Rows from block 4 of the image encoder of a small image-text matching model, named by matrix and row number. Rows with one number belong to one channel. Each number is 500 + 50 x the weight over its row's rms, rounded and kept within 0 to 999. All counts start at 0. Numbers have three digits each.
After each channel's rows are labels from the 100 images, of 14848, where the channel reaches its highest value: "top examples" is what is common among them. Only what is clearly more common there than usual is listed. The data: drawn small creatures on textured ground. In brackets: how many of the 100.
# convs0: expand pointwise conv (encoder.blocks.4.convs.0.weight, 192x32x1x1), inputs 0-31
# convs1: depthwise 5x5 conv, stride 2 (encoder.blocks.4.convs.1.weight, 192x1x5x5, trained with AdamW), a 5x5 kernel
# convs2: project pointwise conv (encoder.blocks.4.convs.2.weight, 48x192x1x1, transposed), outputs 0-47

convs0.119:473552453474445473564474457553506545517551512464597438510397429474543604494563424524525496471496
convs1.119:496534503559468529517560579508537529603599542486556597577480528536508494509
convs2.119:504499526554486395463458501549413503533511518483572459444545566455456408473553491570520479564500466505586457421393546494429459519561515445519556
top examples: caterpillar (55); pink (48)

convs0.150:550458464514418619536474527439505417518496563472487507569524513452587533452459579455557450507493
convs1.150:375459542465434463452547540464511395534491522477460554498530519475574557523
convs2.150:451404534562489479458470510529585550458516504546442520500468466514505389534620583586471492467493481532484410539479531475395425452521504537493471
top examples: butterfly (37); jellyfish (28)

convs0.131:409462599507454521497471460518565505513552506545471542525541452484521397520388480549541472513594
convs1.131:529555494515485566529505467436510469412411420450421433434481439481512541531
convs2.131:541519536580535571495568488571462580437531429470541472416447527439530584425525455515453500522540409477573511518519511498377526497496478580484511
top examples: starfish (41); dragonfly (28)

convs0.84:520484443486597541550380538514491442530509540451557479491514531570398567423543479498491442471523
convs1.84:469474556537531529530602478446449514591514497508548520584561533433457575545
convs2.84:456546550596507375481574485475443508419523547482500594551491477463490481520534443472417453608507468535514560430535428512465508528496420504550484
top examples: white (70)

convs0.107:506576525530602528389529533486461423495479500407519588538509495569518429448480498468448554477524
convs1.107:574506486502495530514448454516527442397422487511409392513518484483437540555
convs2.107:499585443428529437624577532468418506521508493543543549523467493539541447470484523508407544521558576526476530512517509483494364504435498459433537
top examples: starfish (73)

convs0.24:454576476475541562483513567441486492507432403486485468599491477503473554471515577578466608514532
convs1.24:537444415503517541478440511530434509475453472443465541463440446504425419403
convs2.24:560498446434472420536440467553524572497517476524497525483506496608526547548391493487603555563553589508577440529497512485449474476547540522546419
top examples: jellyfish (54); grey (48)

convs0.28:463515407430541459476426487363497439521522492436509509507526548488495533566506571447439535573472
convs1.28:471537538577527455454493475546453448463472472431526563574496565609559481552
convs2.28:537458485605407492542528532493463432499578520510607458451484516558564519485520552540454438444449449494451479409479498398488543439466569528466460
top examples: black (58); grey (28)

convs0.22:552551414453508565485513491480571482417464552404474554538462446573499482493459460449513583517422
convs1.22:423404518421450488497472492404428503481484493478493421517500382498518530507
convs2.22:582569530547466518570619556520474461557565487447474523484458465519576529482503554428537546532416452469522444479481551552509480406588509529474576
top examples: black (54); grey (31)

convs0.135:510496507512547557448566556584533503529636546403485497525588454461490425528499510449530459479471
convs1.135:458537573469477490473474456453446539479565453529555566577609475470565549540
convs2.135:516515455527374453418455535556523511591526504572548523545517569563448545533475454516544424541424548567479593517535497469508520487538402494550489
top examples: green (50); dragonfly (28)

convs0.78:509531506442532524461421534450516540540560516483416464554411519521370479536443436432502464455525
convs1.78:524542538546513426530498503505426413499486474459433424465438481457405440435
convs2.78:462541503537531535457365488462493394468478502471459527594514536513478455492471476588416513486438527521559650512467494489455455545570463485524517
top examples: white (93)

convs0.100:499434475425456570561435385518554566492447511464456467423511531532508506524577545447483547528561
convs1.100:469498460399523480439469476448565480461478454558607552443531562577488527497
convs2.100:543513562477560501582470418499510503588442504448455497441535524518540483534526491575471656429428534568472429580505553510537509488492441462456489
top examples: snail (37); white (33)

convs0.69:509553524597556521653528499508469532477542494436413467490506536507520448501553507563414523555502
convs1.69:554484456409479553569508448448481571564515502452541539480454419443519587508
convs2.69:510544512454503555470466520538531573486507462406553506472492508549442465540409585512542499359458489566450534544494530494582563483483390536531439
top examples: turtle (77)

convs0.56:552597524452545365485475501558479614517529515493552437547563521531507472479542448492468505459552
convs1.56:456539501509486482534494523470497541619578468472562610574554481519571546513
convs2.56:411535469534463482569331506538584559422546457488497518517498537497440503460474548507486512435536423551553477557503519518533431508522496481455398
top examples: brown (95); snake (42)

convs0.38:520569402482516494381462577495488591436567527491512573522504467555512544518444442491434538492491
convs1.38:522500504524527488472562540560576585566578576572562546556483500508577518526
convs2.38:486468602508525521497448489447555535498517595486526526480515536462506517479427498402557550598501417474399566539527435459481568540539571561553547
top examples: black (47); dragonfly (45)

convs0.77:517561581405506525490589501482487553484529615540516408468433503506480541457564532450549459502448
convs1.77:546529508459510556515507476502474467452511538394390436483553452393477505558
convs2.77:463465572504449524518466492406383486615584491460494481529402488517446524516511508479504519577477376437527570488512427456541508483553475515478540
top examples: caterpillar (46)

convs0.54:476405558467451466478524539558463447495552476479622462511487497581480540482513495573546466597570
convs1.54:429494470491511522553453517506501594578557564560548499553591560551473564515
convs2.54:529540440560534468468533417467561488497465461426522575489520395477503405567583540433513519519478514533516551578482557563524563577465563455567488
top examples: purple (83); snake (32)

convs0.99:601530468438505459498492484506485483542435523537532447478628488414515581543552442539568511436521
convs1.99:527479508553476532429456547526460440509563503539559577605547507565562558545
convs2.99:454526579422437495527410508500449480525406556542403483543513530467437495468458489524495544520578372510583539441515437515451442525491497441514454
top examples: brown (67); small (67); creature: jellyfish (32)

convs0.112:503450492542484422522514529539493558497507578637468483552515484502508557522541599474381466532466
convs1.112:458453478455475448434459457468456474459446456463444440444410474453432447430
convs2.112:437504495508586496517479557528499505479451479492503524477478601522394429393517595474506522554447436551490464478409430467373520542539489488510530
top examples: white (45)

convs0.152:531422492508483589475432501432466552577540459501445492498524554527536617438418543512498566452488
convs1.152:474462421491525480451411551546547419400497531567453457473528470562467544522
convs2.152:485502480530530451438577524556534529496534482530543472462470465576457473445454556536356456524557520540526528429475474517375503549488422607490528
top examples: green (29); snail (27)

convs0.118:505560538449535473531558591441567514505581539575522565499489555518537465580488589497568430532503
convs1.118:450432438508509525495446464493568527458389446588522488420502547545515460443
convs2.118:432449469488466517532507537483548568447575569464511533532480482527469427455499372458497428435520499453470483496485440409401446562528514599460539
top examples: dragonfly (41); snail (29)

convs0.87:468518559478472525477501442499537542468586516537467441574450522519542423471632480460568457470413
convs1.87:529533493479500518535460393403554533509428510474479463544560470409432548551
convs2.87:432440526410540476458447464500421516598506456535594506498481566469487514629492464452492484396458484462546543437560509469494448534504565500486430
top examples: crab (79)

convs0.120:484463600551404445492443563503510566546533553523453551519435385456451470477487541464520488532455
convs1.120:543548447503533483478388417536407450520462476478461482468408563511468458476
convs2.120:426501531503457486512540395484456435480448500480475496579571517451535537489460613535525422471461450509432539433464503638429524431530495465515521
top examples: crab (39)

convs0.105:486462517535588430482511524416519584449561537567477436629520483528505512490470553546551540490442
convs1.105:455519491519513506492538523531465558608549593503585536562532563535593542487
convs2.105:532478514525437499478564587465557507524548410580504398444523537443541555490410562506472504515532661514496470514509436440513521443531454499504489
top examples: jellyfish (98)

convs0.116:484528615503535552569577418505388554518476496434529453529496474477479532553591566514507499472474
convs1.116:451504523544536427518523555498485515498514414533553466413452510557492393404
convs2.116:474505475492552469552495552504506474466510531573556441508538499482570409349484458503378500483560497370504500498500487525483397453528525476549472
top examples: caterpillar (81)

convs0.136:556514493433533406508461517451424527564445558513510465527620504449559469594493479473514545431489
convs1.136:514473468457496499540514585475541503585575529560506510572599540572469580527
convs2.136:485447590474419517521508493554493566545487523523426477468518573512439639432495550523468510408472452452590469540581500498443510413470516507529540
top examples: brown (100)

convs0.15:484518510466504512416507567530469455438506550514454656478470492504553419461466422512485555426465
convs1.15:490521505502498501515453450467477460387423515507433398429463506454488409443
convs2.15:558559579484381479486627504511436502489499430423496492479561485555567418523542546468463471569478529543553515475535482454467420459427449458501504
top examples: large (62); grey (54); creature: turtle (31)

convs0.113:473492596565573487484530582477440514480532527493472431531450485579467397466439588490459563511511
convs1.113:481471461481510503439433451444476424437436457433448449475435447467431445446
convs2.113:463523494546445451536500481576495467463456532503454454492498546471521617536556526552538555567513494606561486431425442431382448511498575516495443
top examples: green (47); turtle (41)

convs0.61:510444618444497454498461544468528559523497528562473461537467512535482513453625531482560483480383
convs1.61:440463470509467457568540562506534516624582506554530561546512469514534588485
convs2.61:531481519530477499518463480531400516538476414491539421447447475447539474466433517467454543556480583433555567479532399374520439515555473533571496
top examples: jellyfish (82)

convs0.102:526411436497474591431379484551536532470543448567543504535585506520520533428562499464507493506530
convs1.102:473485495486484490537556542419438580550545449479512606563543524494591560478
convs2.102:482512475515468518591439350535527511509471425481518533580465464436572508531495510539489565624523550501500510534529435455497485453520490414455409
top examples: snake (48); dragonfly (27)

convs0.184:488471500450512596531492623474409492466531472422527445579563539514550596500439504474478481498515
convs1.184:474495474532555407416472515568462441429485496542519428446487573563517436462
convs2.184:508517499519487551536461576490505467605422473485568448385485498535497448434577461504345481510583484466539453497488485455429470508445514505534445
top examples: starfish (52); dragonfly (41)

convs0.178:489445537469483550534491510549518533640527517530460547534528584622533519515509462538447563561548
convs1.178:512490543579539500466456519584527437386473539477460414453552481539528490570
convs2.178:469486511514543378576572543467475556524487489438523503544488549486534486493496515508480475531482495451582423428424463400522586500408436555450581
top examples: snail (35); turtle (27)

convs0.175:517462493448478559512399567496511590542567475532457592599499462476526470482501552458501507583572
convs1.175:499539566552505561530503496511542542455407436509558403426423534461460451505
convs2.175:565506557471555508500570550403446475463548519522520540509447436474518614543574561442566513494465491602546531524543477595450439479548521489522570
top examples: green (51); fish (25)

convs0.92:426518489426515614561472420488486508563439587482539456526452539555511473502499397511501455444470
convs1.92:562495451488434522408431509569397453458519537456491472537556476561540523557
convs2.92:412471523449529575530476545506609522573510497467490552441446461542513577442518460484588506499385495565547527577491450491532390500477474455492454
top examples: white (40); caterpillar (28)

convs0.50:557561487378495492546445522563539474556453511469463450484480511445388538495499439442565479496421
convs1.50:534517438458467563578472365512528571533418457474535524448486495501555470492
convs2.50:467454507545511458490447624420481473574494510619572508472470581470498490527507497529515448478370415484515525492506544447477506434531463493563420
top examples: white (80); spider (40)

convs0.122:509477520483483453596477447480541486535446537522518481556503489486405623493532557495552498497358
convs1.122:432522532480508404435513533468474540535522564530554554604567489441553551530
convs2.122:481523555439475487434516555523386491568496519430508399438600508501516465431527479499488545516437491447566524477583463467532479506528462468549369
top examples: turtle (47); teal (41)

convs0.33:563529462523442525425499521438514479406444499439531488450547491558503491419390548521424555540457
convs1.33:447482439431476431508454455494443484493547493370551535547525483427535552454
convs2.33:518544449496575475510583469533439516397544560545510448551450419492517622542504510438456599456550449415485500529524514469460430482489542484506434
top examples: starfish (46); black (39)

convs0.4:596523465485496438436583505528529567465440478453545558472545472476456596514396508469572540484476
convs1.4:420437460458423421504467497497489492587552524431546569543560466508530557547
convs2.4:514504542564562506560572530437505525494575492508514509508492542467504449471477646406542468489517562397463477463550540516414458443513388494458480
top examples: red (42); turtle (40)

convs0.62:520498506485479441337473524473531492423477446455540436469477591474492570547466418528489479486459
convs1.62:482529541497522489483566544485504538529621496536535576613542492523559550575
convs2.62:447567501483526488504513523475439473373495491488438545600466471448471455502415519443492545475361548511494399501547566589464466520497548484517520
top examples: snail (86); white (41)

convs0.103:436449575476465417422493448425418484464463384438500481490493494540481528489419493438491502450467
convs1.103:524515500515465497463444453483497434430454423506479433418386484488418444466
convs2.103:484454497518482498431492528598499492585511458460489459497584531495581487491602463529555498526595500519557607529463479433503424530542387559454495
top examples: teal (34); starfish (28)

convs0.70:439463486466503479488480501568533562427576533561525460623515502439530499433447534553593522558465
convs1.70:490477451529555501527454550514461432498439480559438448498417567470490472372
convs2.70:542596596452618599582499471444427477483517517454496548667466538529522440509483478458467506479501437540454505513523504509501524521485539468502509
top examples: large (57)

convs0.174:414592532454450507474490524530550564569560522580436493410455498581460482524520510519514560572535
convs1.174:579604565464486591610533475465554523497487499478454463471518434484456513529
convs2.174:554558449518514567441469543445585468484478475480554488453461463460488508461564500552510605445521481532600425486490424455428457422549535589510567
top examples: snail (43); dragonfly (42)

convs0.123:484487516464548514494473497469434507417576504440512512564590541449446447438355450508448499480513
convs1.123:521420454470564499462428442504480423426441470502481467447430522521462429424
convs2.123:523555520494518528435516510503541415519552488410525432400470468573481462514481508540500516525532539511654510445484468385532426583466439510500522
top examples: starfish (51)

convs0.60:499530508542465553591401528498468494481492472528453420496435537622488446482559544432480544428532
convs1.60:515596502491492577489521472531525414567474479546467491423504489603555413522
convs2.60:523484459485493401537439514489478552445495585500490466523515476446578456490543556546502558551420570442417576551587485600519454435431497489551495
top examples: grey (74); turtle (45)

convs0.146:455455507494469449502525539500500497511491475554643545598590488592460553446543514547511489568531
convs1.146:508477512493507479541471539586434538572585491466577598555564535530505559547
convs2.146:578501387555507489511495494380547558504452418407457526447509485459508453555546520440480511510448453433550513545517464538553518562431517393494492
top examples: red (86); dragonfly (42)

convs0.109:515510618516540501561479469498536524513550425491466508404507600591452530482563499585536544519536
convs1.109:527514522549530429474529525551450430407478529471433433452497527419463411459
convs2.109:429503525476438544487520508555541487481581508432515458532485430501466512464431516506496517437439446339587442522460550487543561433548445522465575
top examples: caterpillar (79); black (42)

convs0.129:564458565482455517486495516453459411531553422487503401516453429537478409516489592427462488468475
convs1.129:474483432443482529425418490481411468428445501486435455424421518503527461539
convs2.129:407549484493535404507496441472530428479424531525537471508528525521522524498463515587520538446599539573577439430465512472410471472557451558477409
top examples: starfish (40); green (39)

convs0.57:499487444517510442376447514489504450467485415516517356488523545589486522537509498484549426477528
convs1.57:472485505481507488503549566588560573511487569533578512426465471528509418399
convs2.57:438499433551532453584445524548623451538464429514555529509520466517535452492474398523495453464430480474525436568525550527501499539406585473570477
top examples: butterfly (42); fish (29)

convs0.101:528513440427538571511397563405455500401467476496532606531522465450518536463470473517508459546507
convs1.101:475513482564528498488480501433518512620567502513569627578513512558519537500
convs2.101:489467519468574474496557470477459488517474376493523499463504487453496619563539512531394554578552442478506474491465467550462438418486538460577402
top examples: jellyfish (55)

convs0.166:444569528571565468593536527480449426466480471494557620513490495583503500481496489466524567426452
convs1.166:529449457467545463415461567569501371481492559441452486505465448475527537461
convs2.166:431533541537483594488538484425481413502505504538487575411511522499500620516590519478532628490432558502502486535469431445568465500483537461457533
top examples: snail (39); jellyfish (30)

convs0.71:412422552481580508474509523531447508479505507508544470453507426391543523571505447384522527558498
convs1.71:505513521503501516554472514515516538559588575549573598518602511508553583531
convs2.71:546443483535447545479521527507491506578385494416442504610386452563507529387481558486541512550514464504529478524457563492454508482432510566529462
top examples: purple (56); green (44)

convs0.0:508489608522518507481556505492492495406530371535482617526455492476516499454495539452533582435517
convs1.0:505441504532517502527565503501504500487546583495519604581603469528541571583
convs2.0:424498527448641544500569486465478481528473456586544569471442500554429533450507475469529479399466569452411447493529502544513512517570461425466496
top examples: small (56); grey (45); creature: dragonfly (26)

convs0.144:504536539491556612524475478604442447458446510454555517537511454589555423446555494525554547487490
convs1.144:473445520572489463588597545447433578567525511550550474541437502521471497464
convs2.144:473444424488462462457490445407497425480550397550539535505546504574446569439440473517412449626497556487510504466557492515484525470510569483534555
top examples: jellyfish (81); small (58)

convs0.49:455445533511474504548531557541443439628493488510562516420498554434507394475511463473526580455513
convs1.49:425449446436438459448476474489460491508484443475433436445421462434416485468
convs2.49:497538553579543511501592443489521484482468454554474479544485534472593544480525487461554466447445480593548506451470478560384482467495535377428571
top examples: white (86); butterfly (38)

convs0.111:494438473516534563487407424475482419520534459495523618606498462512563431490521479480442505500563
convs1.111:462481461500489430465460441438430410420438426435467480455483482428545502504
convs2.111:475421530462530585448553506426420440506553413570568525506519565505499576559546581527551424453433483521426510515534478498448545456471486480485579
top examples: turtle (39); fish (32)

convs0.19:555496536429377539511522468478543519427521527513530478508526568455407499503496408587513582448490
convs1.19:525482519456537470561517433505539576523524431514522583563490534569577566587
convs2.19:536524539476629466544497539577463451503448554481515410471514539522547364544494496499512503505534470523415397449580512485504503562490472492399490
top examples: teal (98); small (65); creature: caterpillar (36)

convs0.58:511497482535489426569483506480570438515495477461492450403466502554486524382482552525616577451491
convs1.58:437482415510469449401485443519432464527579489449549572550446501482539482444
convs2.58:541513471487440433637480553487536481480477560511543514490476568585535392499391449574417448512533526500434470494489495518468522547519460439580487
top examples: spider (72); orange (47)

convs0.158:501549542559566536595528564422504558463474543562496572454499548530463540505625440511510486540479
convs1.158:470518473470518460520543581506499557577585545505548610581547471550550526474
convs2.158:562510464409542593498463529424450508460481566392480523407505478535473495495427480542401441426448504450555516464486569495559572529442499464483495
top examples: fish (63); black (28)

convs0.96:512484460453373530458508405522591554482541523524533431441536481554547457476485461420571534491487
convs1.96:546513436433462563568422438474570553451484553463465489581497486437549545491
convs2.96:552518449535535504456584499549482415470522504559460496393472493618436432444578480606454506553519450476512536413540574495532512447511516522496465
top examples: butterfly (64); green (40)

convs0.91:442462531418415514541536496460488585533500509406459433484461509609488489428514577477464467441516
convs1.91:521502448400540472563500565373468459548480434454545525502533496554534544530
convs2.91:521553500528487554574429500538544407533470435420529554504475502413615474580443468573488501458490466538464570555567448560552468490550492449539471
top examples: starfish (40); white (34)

convs0.72:564487497528474586536486508513508575441469487444481536497529536532518493533490583403618536383506
convs1.72:555528534503526481506436469520467396404506506481433433518588503458554566557
convs2.72:487413583507510503424521512534507541502445486443496491443478470438466467431473490391541554452434485509461546511499457532637500518607437527526415
top examples: small (72); caterpillar (31); creature: spider (26)

convs0.3:615481534482489480560438440479487440571531470540556493410567483429557454512472556509488522414458
convs1.3:457440480467431452453443493422500475453444474438449430463432435482437436484
convs2.3:522508519581497559467542461462552522504446467468541462422399474494589528476477470453536495550520533476521613451345577536498494546539520499557457
top examples: black (55); grey (30)

convs0.40:541518464399506473493510520545481508518493445505636451556573515458494602579521503556517493426546
convs1.40:436477469422521457454449495453441485458432445435459438450457495452424422482
convs2.40:497558534483489628565606537502482518474461498463469396448506479413497535431426552531504459526501591543503467487514462423528493485460455601491563
top examples: snake (33); dragonfly (27)

convs0.160:436499500529471486579446589539475564468482512595506445499448618531516551482523560504533538501598
convs1.160:516521494475420501516552509517529501539602589496539558592581516506540584544
convs2.160:546537405467483405502448448511536609434535590463499516526507500477488539542506477461487569550470435434545474464452446408609534504461422493522478
top examples: caterpillar (42); fish (39)

convs0.133:462455487526546606449492525506421525580591501475533484523539554463547575484429486530439544425558
convs1.133:527495533489472478550554446526533471503571475519461557599554406389506555523
convs2.133:389503457518468372542504474492461526537485535565537520552529544444555520469490470518623538477513561481355493542507461488478393465479515502508525
top examples: snake (33); blue (26)

convs0.7:499472489491512571530566489533528544536433527494522447559430460425441625499473462501582478454592
convs1.7:505492437445442517476473472368483506432484491526563535559537448539566562565
convs2.7:517479472585465478424493531494498523563585486438514477513478533500552367433402465437553517416493455440545508451496525512458440430588467505478435
top examples: white (56); spider (53)

convs0.172:492483499459439544596497503648566439489457511500507495551521471464450569512478520607514537547547
convs1.172:503499497477437469472543584532525574563567491501510640556531460548511523558
convs2.172:406500470506454443455517452543532435473417478439457501481499632600527412506533448500514554515483440459568488417425495475488463447556560525488473
top examples: red (52); teal (46)

convs0.85:561539442526486409503482554423458560542468471533601480596594489566479424481521526512509534505531
convs1.85:500543503511483536478526548534536526444494574507534611564577476532594599501
convs2.85:526469467548387589507515493485475550491563426545437523480531473390471533440564485475524451472464501516529553533564504583486495516453467360527568
top examples: brown (100); spider (31)

convs0.149:451580537483505515481446451451456385632505494498514422453510537550513500470482582448507550470459
convs1.149:507525473502487535519462453506461456412499513432401506578572438441490575575
convs2.149:579536461546442565581585460430427546456450478562548520553540587534446482440520474545475537571559497486460459489484437532469490403522522466501417
top examples: brown (71); snail (34)

convs0.153:547594472511492460490532489459428494528602484459425493418540447509465468522408569499583543555516
convs1.153:532416489529482454366390445515440494493432477464522456444541506508502504512
convs2.153:543536496478486485575483452422415572498416516478531431464499500536495462540467448423540545594611600488439525566523511518479543546524492435556559
top examples: teal (33); butterfly (32)

convs0.151:453529436521542435554561476464543440556566430539552425467494527556443476555552526483503459607542
convs1.151:488525510491528505534531570571493536577603563562552587523542523573539538539
convs2.151:490485428451487358450528607526565432451578464474456518522510445446588528471555568523501504469548531498413603462461535505542490531470514507506505
top examples: snake (60); grey (51)

convs0.173:609428492538489548536526464536475522408484488424562504472586547481501452428559480522445556565457
convs1.173:414405487509513441424477522563530516555545542568546501494561538552480413466
convs2.173:500510428628467536494500481460423506471444498501511527384495573547533555534534561502380602527506500444439420561518474503436545465495515498470508
top examples: snail (45); dragonfly (38)

convs0.17:517580412506564544514478459484562523517535572459468475498483497520357491475430494420424453503539
convs1.17:475420484484500447469490429488426454502449423498443449471446453438436408463
convs2.17:485449490478579414475575451419391500397507455469414502525511545448477547481466499550548527557535599530551470521471464534458467545507549498483596
top examples: large (70); butterfly (64); colour: red (35)

convs0.42:508460446504553478643511544533484396490525562474484549475564469510477424498457415549449451469503
convs1.42:395522529533578479498564587600504484497494526437500544534477537505561558437
convs2.42:525458407617569597492483540506440447498447420496551481540452549517472512542536546548484629493468492475473497576487487496526574495488459510422578
top examples: grey (70); dragonfly (49)

convs0.25:504478517486438498504502430472516542574532471504575359581492532586438542508548442527545568486524
convs1.25:417540559559480466561563517421473528483422446537538429476517539488511575565
convs2.25:506514491537618505551466531556571477410561514471534556486494446463463538463508468407485492480474499537505517488562421477516448607470651471527455
top examples: red (39); grey (37)

convs0.157:441511543465487571600582473477498454510476488456534449513483526571583439550426505518500606483431
convs1.157:533529543412481596495460485458523520573529485551522550513521503393411524566
convs2.157:456391462460482489358405542438476458524450422468539457530470527538523465477464411497481501463422461545440451532548496499481461493487498456575420
top examples: butterfly (45); jellyfish (41)

convs0.26:454506479421480470505467461525515546441530525533524484493663525446469483608466591491520519438496
convs1.26:520464482534512496552561558513530550578587522558540604552527519543598521496
convs2.26:487453473460478460534536479531530504493513420552518447457509477644476461530558596431561518504526492471453486477660402486454536501444476498495540
top examples: green (60); teal (40)

convs0.67:455383450445541518494512484576570535504477509471476441474506481548472571461574508442436610545465
convs1.67:514518502557527481492556590552442496527510561432438499561532395408483550517
convs2.67:417527431552409562474585491533517570447588421483536554538503498473508417546496492487507465547528590480524522475515539530404489475566547573511581
top examples: dragonfly (51); purple (32)

convs0.161:545450449456535556482468514532464532466495602519564525474554607483537546426470421500419453497429
convs1.161:590604553493465583561529495451549463439487450448478485454491460449526563529
convs2.161:487520520544370448536543461537520454472426522563437529523515551493571487534441394432536418509524537530478502577459499407414464550518532477451534
top examples: dragonfly (59)

convs0.6:415499535453486454438458572547543508522538437467494522500559500515516581442374462492401538500454
convs1.6:589497424576516546521441507501488417457432465545409446467480461494458451538
convs2.6:544509509494489504528493538487564402472428404550528541478543617568490491520546591543485463497525515589532605422449548465504463470446582524500473
top examples: black (39); grey (38)

convs0.132:503474467477438529589497507515460474398562535474549447511526585503545579468603500453417462547516
convs1.132:513532468438491525609547501434516557607547503438518576545523460459476562499
convs2.132:614558503465424551504443380499462490488519539491556503569535591524554604569454541498513381481519450548504510480514539453516492478535470540556485
top examples: turtle (34); starfish (33)

convs0.21:544492518478469501506546450483573452496411445446465453474499467513481412458513489429610383444482
convs1.21:451435496487443481492525545461489529531466422470536465385412501504505426406
convs2.21:499458471507489457549508462454543528568538470534605574428536512511639449539468543573484503602525498501540542475459529448468464570404525553553520
top examples: spider (66); small (58)

convs0.51:470543472492508486519557553514580637504600515518501478504461429521515430442534453436431475434527
convs1.51:507455472502504491469455434472424420430471435482421432463426504461412473467
convs2.51:485477485523518468448620473430473424448443502494448381497463549521538504526564500474425642501494491510526440539526492497432484536438555471509586
top examples: large (75); white (35); creature: caterpillar (30)

convs0.176:578454512441476546500464442568518512484532469489504492434531492552402452505597542470465622566527
convs1.176:467512464410383547540475477466576578516471500576557510498566524518470468552
convs2.176:469515420582516576510458485392488443479441484496466535457514504591568490518590488516465609489527542484482481540546515392521468468447550522397524
top examples: snail (60); dragonfly (29)